A small class-conditioned image flow-matching model, trained from scratch.
Model: arch dit, activation swiglu, patch size [8, 8], layers 8.
Training: 7400 steps, batches of 384.
Data: 97500 training examples, 29.1 epochs.
Rows from block 5, named by matrix and row number. Rows with one number belong to one attention dimension. Each number is 500 + 25 x the weight over its row's rms, rounded and kept within 0 to 999. All counts start at 0. Numbers have three digits each. After the name is the row's rms in percent of the matrix's.
# q: attention query (model.blocks.5.attn.q.weight, 192x192), inputs 0-95
# k: attention key (model.blocks.5.attn.k.weight, 192x192), inputs 0-95
q.30 090:479495550539488519530474489492513506507502501482527493551485504482518525496523509531519513513533493473510529514465510472495540489510473583506537449485501456513505506485491447478538490507472516508485471521514530490533496468520504508493482510518514513516504491482447477499561491517511504491
k.30 088:525459506528480491513462505525484513461518529496478512538522481519462535531542490465510527489487491487517479500539524477485561484513506481535494488504457465490482514515485535478490511485496506517468517506472539512487524520425519463528516480496490505499493489452529557465526483476480511499
q.31 092:483513462485489491513554489499539539532519506505497503497499500495520494493472490453493476477521486541472472485495497514499496533515501471500494556478472521508484525504501515510455519474501462519527501478522497475519505540513499496492512481526491505505483485494468462511418515503464461517
k.31 107:514513520502464517467511497513493518531510486521493488515483467499502493469493515502483522502509516483512518510455441534455448514489528505495472490506516491512510517479493540507480457500499521511509477505474489524527488484521506495433492512531516505516507512533507504429512519483518495462
q.32 132:497476471474483517535514504504483548487498481572486531497506476494518472485482532495498493562505511507516523504512458507452487481462496463486510512514473546473473537521502535504525507499478528487538476503450475528511474500519482480514480496520474471480482508490534456524506489472475556470
k.32 141:504508543477460473529512494496483543489510492523490539500490524500516529489509523530478488497488538552463458524497487525497469486513501542505508468451482514505498520537479452503486532507457484558486485505476507453555486462508526477462520507515524496458476540491480475511485484496523500547
q.33 113:500506482502500495462512484453503493510465527476528491460454483504528507492532459472491553451513500478477516485482501494493486506485473547527485521503502515509519492487510475488523529484470528480471462523535486512546495544494530446487489472482507522521516505508504471483500462477505476461
k.33 123:499546516509465475527515521506523561521536520504489505517495508530517536479495524499518481533477522486476519450509481504501543490517476498505526487513492477512487517589493529511452495475478470510513537505508535479495501503483508428485528508506482506512480480481506482501534525540550523565
q.34 077:493515491448532486486488520531489499469501546550470522455449487500509490481495505499483530507491469515476528513515535467488553475498467500482514509490467535518470527512535520427547511484538498482491512490464510461464528512470497465484492508449544499468468509506491495502511475446466501551
k.34 076:492482507536472488480513478514531511557494504516514525506529527502530522495502515511406478490530533525501514466507530516471461515507498480488514485472528506519472508468461485534518496469518463520513499518514522486467495475535494552527460481508473485522460494500524517489526500510488489519
q.35 123:499481528478511486542466500532519522530507503498495502499503534464502507490449492505474467521507498502502514480526527475458490527542479457490516489477470487476461538474480465504502552515540471545512493497487508473482510479524480513523486543498472466477470475464457556529496527528470516520
k.35 134:497502520480518500490477481551539489512524518487538491477486532502497474503465469518505490474519513519515513537509508526538447516445449527483498483455551508514494462433535487500530476510514499472546495486495502549527493472536464500514499480481533493481480528507465524514486505469484508503
q.36 098:483484480505485514545436520480496470509546527497492519506480504499478516523491503482565542509465529479516460480503479513549498551451490519521480471508463421509513517502498519450489520506478524516499524501487474555490481488421507492537495494516515527477537502498526523505510460514534506501
k.36 103:496500533524426506501528491495523532531491514521471506469509475559480537481528532460483520561465493483499526498494516480530539539530472456502533482532492518489521546576492556507492514546507493536469490486482573448472494505481541492514511494509460495512513480473469494484537484555527488497
q.37 100:516484504523548494472540509565482515530478481508516504529541487484486497504531524514499465477480526514490468474497524519492486535477584492512483463494543469513488457481484518561489505539490483468487503496513491523498506508495470506504551493540518484508502503510457465484504516538516485500
k.37 096:499538482502498506550468531479511514477482504532497466531497522465504549509525480486515511480446523502485494564510493507523511509565566528514509519525468490530528474488503468486451533508466527508482511470430512479494544515452492516498490489528519480456503506487511487521514498503521459472
q.38 125:492488508484499476488526481472507483535460507502492473507473513496541507504510484463464453457520545471511504499520510512488443520518518508484485522506492517479502460458473474527479542500492494499482517528548498476518486532528515536514501463484497493536535515518497529507513502509470496460
k.38 113:515569506459491481501481540471481517491540473512484475552481500493484459482471516528576502540537518566528471463489489517484462470523532510509480512487458498469508540443536516494533488448500502491498525475497500516476514447487471451488477500493471472476475467508502524529521494490478483501
q.39 103:481517538494515513507495509530528487532510505502512529479469482501495494476486488488496521513536490494451518476506519464493540499510410475507512513480534529527504533515526486505547517511531445502488497476458486467494525487469523541468538541518501506477472490496480492495504516463421540530
k.39 105:527412465531537501475491486500506488499481490470474554513543503502517490523476491498439483485519507495537477491493503494487504500419499495496510509496501507499492484499433491448496502476519493465494482530511434508530454519514481554520492509494544491512538522496516531518475496513480511492
q.40 134:511492489475527477492508481496518472515479506455475514508469545484525518501511451488465483469531514471466518433518516478472458482510507534506479518466476531454475451485473428504493540538515517510460488521527513472467487501525520419495530510512492512525511514492491513516509516520522516466
k.40 156:481510486486531508487504489489511476483498513477542472512503493512487466523471503506526456525481485542520534465497479506525458488458498511517492504467538487498485501453542510490493497475519477484560507486517489559504508496482443393526469494521494491513467467517509496513504503484486521493
q.41 083:485463533526498493489496505518479471494489508468506488525506506518490500521464511485516490539530438494529537517492501497517463504482472505527463502558476460491487472519529474497524501515473473487511475525508543478535519475575512521510488541496496528527518497524501520473520538525520500537
k.41 091:491524523504519483486528469507520507443561464492474514538498486484490479513451471465480518525518479458459478531506486520477529499518473466492503534458483542477529470525530530491527461523514485454507500493504462469457472485489535500459485534495507494525463535508492533520514463472519536504
q.42 084:479505513480470509520501535497516510486491507527494536495522490526519495491553542506541534518519478528538505441503510496502557464466494478514504500522530494502483563495509512485517551528499522468483524447477506448478492475502511508473529537557491496456512493496520486505513503473462563496
k.42 071:521503503521480479502495533496452561522513494503499520451477500484517460469520480458476510478543477465473477521502491498459524483468440519470518511481512521490519510479466485531482496496551521491505482430468465473545528521531556502485527539515484502486526538511494496474498492486515475486
q.43 122:510446448460525519499517488534511495537453438458472534496487548497480501495466497501486498514487487466490533507531477510475486514493493504513489471551475517478485454509479498504515504522514518544533428523532472530517496498509460522510503477526479503480497487507473498531485506574528508470
k.43 124:490506506484524504522488484529508474514484474524504488546477482499496519505502509476523467500492526513461492514493460477522476528465529500531488487531487502501517512514523500486507488487456487514487482481449558505481499497472444500450478487531497516475500439498497486511478503476486499499
q.44 078:489535518504444484506462514548495504502460518511506514467462545510506477511520473517488547510511476504474502494491528511491495503505468493491503515506492465490471500510522494532490528499547530534511445559478480493511545479539549527517566519503475535505499505517528510514493496484503497483
k.44 082:497470483502481492500519463486524485490485499453512510505512506466531493524539509463483512519468482523530492491502537505531509486437480527504486477488576463490496492484520531453516532524470519541522479479514495476478497532455532452541503534514478508502507501498440539476478487564497511481
q.45 093:485501546548493509510479496535494503509449474485505482523504499502470478511511512539515471505518492534462495463478496519517492528518516493525500475509504498492506513509543548554463495530501447515528483537456485488526534439516496507471549507550486520500468487489506465468482538526514534495
k.45 076:478520487492508488508507457501548490505548514515483499499489478483502451491528473526503508493538518500447504502529497495516498485535516490508505493483528495515484473510498511535543474582506513492485500510504475555472505459516459471464467508537484509488494546500459488502515483492463525491
q.46 086:504482480508553500475513526536512480513517513488528472490547484519500476502503524495558511506471505537535485490509485502532561540474499482515504487527514451556462529532493523511499484503488461486532512470476502526492480487472483441486506488503491516519488477501457529459509504528530470506
k.46 088:483503455515473494476540501541511477513493542517510475456471528479483482492487471478507514495495464470449553534481518476494531522512482467519485548540472503542513523493543475473518515505511480496503513497480461503477537546500472526496558533513507518493469500511479449467502505456489494456
q.47 093:495490474543530492509531497477516511502531511487512463523536502478492548511527522462514482531498501522503453446482445537519556522488547470515517515569492494487514517511523532496449489544455465483467531511505479527464503527459491478449513482546492518518507469493513496505521504505504532459
k.47 085:471530468480481492518508503519507519498546476506498465569495471471528564522495472479503498530498520493444459500505484514488473513568526493491502499523453492493477496505479516531505513542491504528466506514501490499488522480428496514481540508525508502483426508510490499512509530493519512512
q.48 114:484501539504493508480493529541493502494469507524491497521487494518507513522484524546493489545519504525560554521509526517537491468456516483465501476535520467473479507485515502481465513493513471471495496446473549435462493500555492540526491519501525496508492536500509509493484529489484470531
k.48 118:491500491475489505501507494508479513492544469470499517465496496489465467509508480491535518495533490493461526539520518518524500517523475525478509495509488491491521503485536456543479433514559522508511480510486469492508485488557517536473469487509504519485480577531476508487515500483503493482
q.49 102:501498491512524506477501506519519484542502475432483483517546503554548526510494494492501467491458503460512529499501469509548493524483497497513498470538521462487508467520511526479429476520476502484499477509514485512495472508498514538487528466525547524563534494502498540494536545549570475493
k.49 093:506564474487491469507532518495482527463533523524529468546500484496499545526477512488525510510479519470439488567505460500480537516544530506508507516503476478518523492534562482530489502486496527517454496490483470510491532502465516459459511518516475522482468503506522490521524491462564510553
q.50 092:493466509499517512520509486528497499556447495494508530520460495503513496471520490500499504492508538495468450497484540482492488500441565530508479491517508511490522462490491461486523536536498491505464495520489501491505492499485489516518518537507510493487492505505522476537474488461550497453
k.50 081:523489473477512495448532516526494513489472511499461502556570534497519462498480500509433495478483523498519522514501570511456503517524505510451482501464528501528495517497496479455513467476483528522499512511525532526488460487492546484488533526469483493514443500514519475488508485509535479533
q.51 095:519496551507519496504454482498517475509488482523530487500517463494483491472465476515497430499477487485539497524505511491532445539488478497527523454503532506492520531472487518513491497500502510523507462461464534491543494486550488507492491480495496485501489488501461568478487495505515488499
k.51 087:497535512506516481505468521542515512502533555486541487488540548481497495479459468506517472476519499454483498506510503528475491506513488470501486522457483489539465484514476472527468513481491497479492539514506494506520492488522482463483501499459500520492491522502538532490519467427481514513
q.52 097:492544497477491469484507493539494520481479526528494457506549496475481482509474541534501513563501476533554511506499543523498529488459460463476502498490531485540465499518492535490491504482555493484538513491477489502525555482490456400501496491472483504525519469520471510436510505516480516513
k.52 078:509472527518546519553491526468468470523467468484542497492448524527457539509479501504520494545480487454495446509496462476551487498506507529562494492533490489419521504441480532499494510523475479523449506478515448524482483500441495513537507534500514480494485491485506521501512508491495497488
q.53 134:483485460514529496542453486503481478541485498516469524458493529559510530488496503516484478549527487463491520499479500469451444485526513485512510483504455535417492550486492534466470485515510571520489506516486475504487483522530498479512511490498482493462530512481561485515517490517490525492
k.53 140:490524527487470491496495480469478496522516481508508519498496457450492521510500555520451463520521518540472496538516495488510461475535464522518510478437510512479482480555481504525508475513478463560525442506510565478539501468505501428490498499512492492503488510507507508521507498540529556556
q.54 130:477479501505519507503455497561508505521521549485496517524525512513525517506466472478507468494491527454533503555497539473499484545517500487490480480481492469466459545486471504480466530508517507528500529495493497463469484481542539467474542513501515513485488504477480483500505504510522492526
k.54 129:492522530465496508466506489557513494520556517494524466445469501518465524481506522483494497503502494510488523616482512494535477492515452479508505483494527519485482484501532509526552512559518485541513470469510499495525492497485477450553517511489468503513462524511491490517521533524511517530
q.55 138:515522485503495494472562495518532527499476495448485505509531487485526519494504528477487490494477539497509446488510472520511541515488501499502505510516508481523496454522494524519499505526497465492504508483538475497497515495468496520504531479530487492522493505524469505512552520568575497504
k.55 122:511532483514488501546479518493466507482460524540485456529502506503485548491512499495563521493462509510493476492476481489509507551536551497540493530556463493508547511511524485495495538513472506467472520500449508483484527527447481552511518492513504515445546461480502508517483522477496485467
q.56 117:491524498531487503529462485481498454497525510495532476493488499493528508501506459507526505492517466486483495482462497458485506502503471529536498512509498477485539563459557446489499504511504490491468551507454503500505542509500504514470514551493512502465509525489532466505502499410477511497
k.56 112:507528483515510493478507480482529534520519502483502541449519489514490477483491536525429492514512504471512464507528516524490523469478460464502519474505538491506493508521463555511472510520555486469506537502549466512512466505498521469496517525500480489537458521499540481510557520494535542526
q.57 109:510515492511510493449527509526511494483482502436511480535487531509505502486468470509485494476522465493551546524488523496533541507478525519494489512485533468497495442537492476499472477473470461471502521470512551433499490517537533444511476508470521517573499507531468495470513538542499461516
k.57 094:523520439466535496452500506497555476487502510492552474518544501502478491502494470474511493515529495472505508510526511557527544538460518458491488521534522501558514511496525525517459472479540524481498516523515491535455488477494461432456473485480515510511493482504516517489529462484460531478
q.58 109:511495497498462502503476495507507488490490487466542466503489520447491482487484501468527492510485485484510501474509479504511531560507442483566499471523490460532498550479500501492542561509488475525504501489496504472531541475487503491458530530530504500488485450498425503504473497547513497483
k.58 134:494553498522510473509511517552556495515523558518502507471480493518518538463487501467472493471464524478453481495497457493503527574501488471516509502501503531534506473536509521496498524521498477518492544477502487510449486496465477493474553531509497509503501497487485514524533461503493528523
q.59 111:499500531488504512511475472469501510508458494487503492488465530527498486526484479492503495521516444500528588493529483512472470493482469493509517493535480522477498515485513482507451517495493513495514432502490568468491508513544485510512445487527491493502536517478478518504466516494475516459
k.59 126:486528515485520486515495501515495479503549498450523520497504479488488522507495487505499478490512535509464473426509448519526493512461479492482495489448536520492505500489517469503478457464535518492535526492500433530506488471526507442444512521520507506507502500511511487524538483488520537540
q.60 095:507538511510487493514500507484518533490518522481490498514472531488496517503500495504489509541544465494556558496509490499515543460512473476517503515540554478494479502517509483529499503491542498457488527490470551475468536465518473503493495557510481483483492497509474545513512537495476535514
k.60 098:503502484496528519481522481531503513508531496476551504470480477464555486502513459509452512465556503478487489475505480533504520482465490536492490483516522493499514484505534486511537482535514554420510500479508478529525484485530492516481513520493488495498495537493499511505482512500470508480
q.61 083:489497542505449506484510484518522549439513528450514515514466525512485516499509520445494484481527490491511528478513494535478548463505481474521516524499490484521513536503537485494504565509509446464461526450485520443479517503507520558458520573529515512500458497483458465506466534478452539512
k.61 091:490502497519548521467531489523522523508546513528498513459533507496535453522497471504507523530528476488511525490500506508553512509483485487481491471506540488535478506454504463513522492528574506479512524489486444562509486492549482533490506523511514496453453532479463472491510479436455515484
q.62 095:479498469527471500465492515541516501499530532458469489515513510530483518511522531486511471494509511515540493485492495521546502516478524480481470477541514442470468512484524540487451520525486484509501548483508512468464479491517541502497534509519513544542499481519509474483518522530516479523
k.62 109:486520484488493508508538493469501504477531490516514482470483471511487483518522548493536524506470480514437505568519489504518501514544476466525510504538492496490500521492532536528511487569543509550481482490526493525454505531458490516495496492532475512490477549525489493509463472452489492500
q.63 088:495479463549490504504485506554501500525479477466472489515489488520497533482495482526482448548492539450564502558480505507485485499487565519498485455523489468466467479508499534482459462505516526495491520531485497540517464500507505529517484471487528520522485492511507503522539497538539484469
k.63 089:507536460470490493504502481501490457479523495509488491528489457493450470509476522512520520469470491506477506597495499513442498476517489467498493507474488507511477500513490481494508480515515483503506497529510441538520475498472489472458483526489507507470482534514496464526512453415490508497
q.64 113:490482492519519487527480526508472480457481496556489517529518516435515513509473480528517534487474486486473483490509469463501513513497542548497503525500460534514499464513466435489490510476515534471487462510446489474515480521511496507491487510497534511466573514493523505499491467461495502494
k.64 101:535488476485498518497565498463493509487511455501499486479528508504477494503491542523490492507455484510494515508540440491514487475502501466524533511548525535537512491525505538493544456475472472494502451449518494556485510484503444553494472485517509476507497477516464497483467521529522512490
q.65 121:514486443521523499479528507487530525481487525492521498526544491508528473501450467485491499520485464462531535467505520511500521508512547483496507508506495468514490495509502521489466504465541482449527550520541474515442514527505498485553497478483489494537486498491508525478549501510505487485
k.65 119:511551516514503475460522513478520496489519535475534467502482518503543499497535463480511534439551490521468481461489526492549544502500480552496491535471550478546513471488508460501518505462488465483451528495518532454509498515485524468460520545470530517542494498503486514476504516496488482518
q.66 121:503513486494512511482502510523484468469483509515485463514499490561449470494494459514567550476453462482527533507488533516503530522494533467497492511526453505543506485469541483492520504508498515452486522523473497534469521490511496523497480494482501504522504520498463549501484479465439467450
k.66 113:507491522483523499467518509535530509488502505462517481555525529476468504520481521477488497490510526520505453525518520518549528523499527483481486512498544462539495447504488494500508510505500431525479500509520525459500504493461513549514504506484501502537496479524454530492512530571506480525
q.67 149:470538511467545512520469511522500523513552505486535443484442493478458523504481487488554468508502502529486524514489447497536442499530475512525499505533489497467507495456558489515507494521485476500501485475487496523510516498451429475518476504511478513453466475509524496514514535480480541506
k.67 145:511477505517535489459509479514498490524476512459502477513520520486520523509504484498486433492510501470534494507510525489496456531525559495506496473492507493462482463485464488523439518561495492526494510497530502483477509493541489451487529488541481488547500497488475520508515540556532476480
q.68 103:523522469495526505504483500543527461504503527502510503477509513494524477477498428482529519458490516492512470464479483522522487535474533495488494527498502510510517485487507465501536492509492523426503531467479442545468472503506468558500518477493517496494491504476479531532505504441474458473
k.68 143:501520568495475500476534509525518547489480488468525481533475510459496481508479502481470487506543486529524542496522507528500542504482487492496499509508525475539489492515513471556501519496513426483508490468495540453511536469516471551495488544515499483501460480507447529488478558539452508534
q.69 088:500514494541498526532511540474504566511508509503510481469452521510530512502494487499502538534489494461504509489504512443528506485550488502502496517524487470451501491519514527512535505518555496458486511512515485475526513532458467485548519519478502512539490494460501533522521514509513513480
k.69 078:514540519521462478465472479448491534486523521474513480498528517462494528513532489482510513462514513483507454524485522489540529530531465508498502532471521475529546539491479479501508483495469487488465545469549516511542522507495517484487523520476486476498501480512492533436525502503516481538
q.70 101:518494524517443504502518527471463539492495468544467503502484470542486518515513503474545515539483439506521509527487516485509510495539527550521530525529430498464522516544484502505471519490521519498485453493478493455487521557542552504523470486508492497474551510491509501485493499530513460479
k.70 102:497522502449509510460513518484494483474520525525483514514519474518512502506521524507489537497504581517465458503505511522528482462486545504452477506456513487511497478506510490503494490499471496480485521481516467491462469486438522507508522472497531509517512532524533448490514512472537497540
q.71 096:513518536545478515498464512524504477507510485528460498500529484483477517480521465478493530504524475492533506488465500495500501513488505513509525524478496517486534456510469492514479491511478516443520484453459481478534499539525513490552496494488504500490544512476461519500499579480515504479
k.71 071:502492573488467500501486501480473535497529499505536500500469490484505520553513525508514527518475501522462470507532478502502495496528486514521494493492515467504512509504535480503530516497535488510508485485470468534454515482458486531495503477515528482475477535466499553498494533501476534514
q.72 120:510542477486498501508526515477497505486543507537490474508473461556474527495493517475578522570488449485465494545481478465520519486560509483529503514534452481480487531523527514517519514506540512535474533472480474496454511517448486467527500531502471482469483499503491506501546482486505499520
k.72 130:483495466500493502470506519507516486509485538461483477522506506548505530527512490470523494478473553488559517507500487543547497531475543501486471491526494447487499465494487515485454523517472515491506508499530482509487461521515538476508521467507519550539547493521484507503515499537567459475
q.73 072:504476492453488482451471489467504471524490501473505501513503507518547498489499532490492475495553537504483504513507509485477498482539508477515495485482482481526473546520490489487522513476507465526467521506500467532472521477500476545462494508504489498500519493514536491495483481498513514549
k.73 066:486487483517465508535506530502557531518496509535486514466494510544497492486551458545480508511514496517493494506478531502507556476530511545476497516454543531484501483523488573460507452468487511489516498499509466473521502511489529467501457465471488495485468499506538486504536504508480483526
q.74 074:492517522492525518494512474515500426477469477514478516508497528451527478509509439529471519479484505527545462501490522515458486473471507540486506505507489505487514453457441493530505515527548503490475465488530482498518489508500512489510497513501514475483484535496457498484519520473526475463
k.74 085:494483529557437502496517489516474474497520511499517476540502474483505498518497530504472478506530503508507473476486485501508495502508500489498501492516481492478481549447538462525496495557479486468489530502486517468507523513499475547512509539534496505459490498485499491502468538479467535536
q.75 139:531535500531461496511515511511495511505478525538478493469473538535487525465522510505489551491479459481477483533481522498484524525513517481527509502557484517521513525515501513517496560533496498509446465516492535480514507522459503532536541507489489516486524495476515480522496509511474488485
k.75 146:501494470526490509508518517537495536493530507526509493500557466466505502486503537503548508473437534500526450531484478505515551548510507499503506471511506447546512508507490567506510491512489501501515546489493462530511500498461495521495538499510517493483499495504475488496509463502557488504
q.76 088:444475496520532491536472501496525505516510488494466482487485494536517527498506512451533467490456499488448547495490453483549530542507456533510532478529475503485535533469539506503457497496525513551498547501476521490508515522465489539491512515528493498492503500518479513522522450480516498482
k.76 069:504498533482503494498519523502486499499487511507483530487529497487477513525534507513529560508426523518499464441539479542509492483480513504497490498443461479517493484515470465501498533508480542477507476460513440568453464502477501475497529461539494500482506513492488505521488500493565512520
q.77 096:505505544478528457475474525497466473477519486516486513479490464495480479497513485522500528465481523537459500482521532503473506514527519510477507469485479536514493487518485479509487502505510516514495534527503430462470476473519536459469522495483504515479520547498499525471533433480515484503
k.77 083:489500543527488502511486497487493509519480486526493463552478471520522480501462495498516462519489490495535576527504511494506482488519500518502529486528509492482502507491529500474484490440485475498504468491469525490538496510542502557489440491508507466525509523480480487486463517496470486477
q.78 083:533472502498498518459508504523479472504452513507461499499522464512466462486503498490512532506561470530561497483477564500502512509473519490465500524487512551491488478452453537491498503500515503483512500503512469485495493501529518470527484491490478501543566493500471499451467503506432456462
k.78 066:503500501453521484470504486495568469490521520492540507489500522494530482499478490489492481435458473499503511502514496492523490500489485503500488522490557484526485511486513437493525557521556423498513500491509464461528491512520491547531526514458511505497491475503492516491491536478536499514
q.79 077:525542508484479491503540501548517482488525457480509481504502536458444488482483500508483513523514429482531549510513518510475533482509493475503483507491525480487467516567486499507479468504483460486509461507517555510526505469526476482505496474487476522513481526504504529476513540448523528518
k.79 061:492443499502517506458497479480490502543505510469494504497505474516495501499476492513523468482532448478539520529498455481478445503493467489526511501548473531485497490493513498477469531509510462499515489513505577475519467496536541497472491512491522495529503516484517499503497502525464503479
q.80 100:474495484558513509513479500478517491523503486537454516498538485528516519512517508522427528507473492449496511516523502486485556512497524451500518488534511492519521488568492568508465509515498514495495494516485511458503462537466510516512532530511513496545499509476529498510487531510517553519
k.80 092:515488466544470504493518498509479444467534526468547481487501482479485513526493508495547546527487450501495482500464461514528527487508486515541483501521466442496528515532547482490503477493505468461491503502498482527499531522453500494489496485488506521503500513495526464480499491462527463494
q.81 087:486517461506560506502526488511544506501510539482505491530507455517518490505500470449516499512501475466459508513505464468548575536491488470466513522476529525524511471536533515505460458483532497500539566505505472527425524530470502455454501495508479519510494504492483480480488473485487494514
k.81 094:485518523525503497491470513492499463483470508447511474494450494545504523528480481505524523522502462500524547480499497505527480505468483507537495475578494437488498509484515505488476533456481504512485443508502566458517501492532514499514510516518550524534490494492467504491502508577484487495
q.82 075:514519549467477497513498471495495487448539526495526500511489470492509501507494474464499495543475536471501526496508495529487482493507473468487505511525519521472501500528494509528523472543508476509483535486494455470494474440541518498497530533504512474531461523512463534520509488484489504502
k.82 086:484464490543459529518507484485519478485472488504550494495486494506494493507475524491508453537553453507586561499494471541503472519458504476511513467570474478479510496502522509491453520492482486499541497517495536503506514509532507525524459508509472522513511503486502523485509488501485529472
q.83 099:509508495501511501470514471525559510534522537500554487483504472499502513509468508496453462542480505457470525513517506501517503519505451452521510483502543481508488496534505568502515477510512441488503492500517502517481470491462472444533515515495466487551452486499521498506544517530520550520
k.83 091:493507491537554500502474481530514456496495514411533503504474540476501524512512453479490525449497436465505529505476543446481543519487487520506488497464502491492482490517509445479484512510501513526487524529508518448500549541507533427478523562481488526516498487488489476486499530516488490508
q.84 069:531522516478505490550474551457547513537531543483517535482496483488504512490532514485488497535508511483499510497510517503486484493502470487520516522505479475512516534518483501476486484522446519481521509493500535552479484518457544501525519450503522494521532501487540530496524512509532506486
k.84 069:492514506550516507487502476541486488515531495520520485487510491518457479496529484524474539448501526485458494491476557454508519541553498541478488464423533514486511461505535506520527479505521483518495501521488421498486464508516534495492497478481514520473513497489485499526464487456487484532
q.85 108:520497501537504497505488493525526526545516526482507517460503498505518545470522466451499465498498522430496488420488482496515534535483471471486521505535518517479514509539476542558447510552514487464490492507486487453496478535491520514512549512526499528543511486476530504516545504499520535496
k.85 104:495533529508505508494474507453492484484498514512532493457477474492476483520546489471560539471485455526499496478504500471523554500495447499540523499511522505550542561496527497480517535522522505480491506447463515499493559505465477521471520528517531485462524502497490512499460488431479494485
q.86 134:509499511472489509453511477511474464510542485493503489469503452504431499500519506474505521488523478495486507532495528525488477489524471458482488504518496533485505499506494513565525473543509527512499462500542475491502474512536526517521504490473464514531502524532494503507503504510511512491
k.86 124:481499524505496522492460521527488494502520531483492508526521494535500505519494501523503475522532495502536510575480546506549491492477542494463499484510516459462486512511516490476447478515505484511516533496460521476458477475536526534496493512510513526504486520495550503494524523483493480551
q.87 074:522503488483500528497500513515528501434471538468533476516492532474534491486489475499537519502517492489501514500457493480477489485491545500505478528520515476522466507457487492493522541522421476486492548503510494506456529528458449495541515502492494484530522470450491467497513493474448486493
k.87 084:501502482559503480529510491508536506481494510489505518499523478465488499475513503484492521491465508512461400481496480520516521530551504490515502533488516532524484463540481525496530527501524473526500479518504504518498494492445545470474506520499521517488475485511456477527483466534545520483
q.88 099:498490511533472515477515510472445540483514446474457512542524500534534480516511497527510516517527466490517483473502507501460534479541547544497484511499498462471508525489500482524483483475516529480509521496516506448480518484554569531465496518511504502527494528498480484494515542503551491467
k.88 113:506499522483465506500511508432483524469457498533504479514486460508496487518508522510486520537536526529538523512502482553525465458428510507492517516546500504488537487493538511502497479467441522458519469507502539503520481537506495533554440461486501497508541515517544518474490489486446507489
q.89 119:507506556499479502525497492508490494546526467465465528469478543536493528474539518486462450488502539524496471470482488504520465465477486528505519459468500486461507531507464482482502519485489494545496495477506541488530484511485529506523540501507483480500483474509479485510527536568558473551
k.89 105:471478514455490508536465504502494482515496521570489527473471487478497487521481507480537534561466515475493524506511503508469471504506470482500499514494432520486499563512496508469513529476498545526520478523471490519507464517485508478518490459490497497449504537471538494531473465440470534474
q.90 110:503451487494529518501469492465512487455456527501512467522487503487509470525496482513562499518459464520561513501508508474507468505516508527506492504510511471493504506423521499467513501467507518467521528486494467546473513515492476558539452476510522484466507472520491541491472516485479479466
k.90 142:504529517497523483481517509511494478516522488478478506522519496493488512503507488514468503468521543523442424457495545493507506473526525510479497522430527507510490439492470461522522501522522452513474516518534479471495518482466512476505529518478489494526497504503505515505511514516482501544
q.91 112:499518508533490505497515511495456527516527484500493518457501516492500498500488489536471516490493484480518503498522536503493503481556484500468504497467515506485495455478481523532503480518562522491520499527550477500560496484530543482540501505468489512532513536507502497500528500528538512510
k.91 118:505540578532504485509457491446477479474542555499524471499520464525514522516511500524493499489527469514519499516486521463510484478494485491492523511457527489491523557483504481478469493479507493468471564456491518467479513518514508496497487553482507475491535516484521491469517504427468513530
q.92 105:499547516482534486503500486537500488491518532496514498504503441489485513500478471491524505489530505497453506487493473516500483529515492521505506509493495520520520463493539478534533481528550472469509512504481430493477512502495504523495507527522483521477485511522507485527526529448499538503
k.92 082:508466516469517514450528510482480509515479466498510488561549518486516475508465537482494483519492460524515505519520481489529518507462513464499534498545516513495512459466523516530474463501467446528487465484493589440476503478521497508476476513549507486533524517500473503489471527557450516506
q.93 097:501564504484484496476518506577519502487528551519490496487483496488471494483488461495530530457531484461512521515488500511474549516481488487462517517499514541535498462505506490510499485490557512470506522516489451482479505512556502483483503524474500500483512526518500484508507475473464515514
k.93 107:483496538517499519479475508475532527528478485503515482510502491507515496493494508486500456516521500495536508515505513489541493550489478482507510464543507478499503553474497537494477484506451485506501509453479546474507520485504491562481461463528492506498505463479469523477489527531464472522
q.94 092:473499515495509509514506501502492459541485516550463483485481475513454510489527519480546504502505477541481496441482468472542483534471496475513515474553509544480514476507507537541494489573499497525505495468461522493483471521453480476540509498525468493515518472506494468492515515539474525497
k.94 099:516493480488511500496485491488520482503526522460509521514516479465509518519512499465489529487504545479436462506511518496477525535521487538491489488425464501528515475533500467492518498553519537555485515529495448510482508486440509450480525491525504516464496505501503478503526486510541508514
q.95 126:508510543482489492480502476571525477531546525488528498442494503531469488470487503485460457445496517500496539529486503524525455510473456494497507484492544531495496465492526505501529482509502460503542496505535499513505491478530480489527520471464497510553481507487480517501493500509493497506
k.95 127:487497517488503497528427513545520504524522536507519512490501512488506505497471471490506511537511501482510502524513551465476503535530454470499501488452483473489468567491491496474531544489552491547491495495475506464483516479514509458504521546478499492471469487472484518513486498509449518547
q.96 083:496538525464526515499467532497478513500468467489488478518530475518526501492490503522485513486463529540501512492489512494540480536471494515488525508489481509490521466473486495516479497480484522477486498530508505514480513478519508534474539512503500476462501495510509540543514508542456521491
k.96 090:516506500510516476463456509478505507510528507496495480497458456488499544463503487470513490549546546508455486504503493539536485487498509475505457528535489506447514477478481509479515474477478482534478518476500533466449518519511508536512498497482557484498501487486527571502523492517497494549
q.97 095:531512521491470487503470511511543563564536511497483504491504493516491523484525483486482521501498555501531441446512497508504523548522506505499495504447512518506517485496478499501482493485478507465492518482489502508505489476502519504501503510501510499485525519515492545511521476515528499520
k.97 091:460524488525486482522485506470464487484450520508474472534500513479508541503504507501523486518503521498492479495488506485534492472482519524516524480490463501498512518490457521488504527496479485511474490521486588450489530476466496513480479490476494507493538450469510564487505488532494518545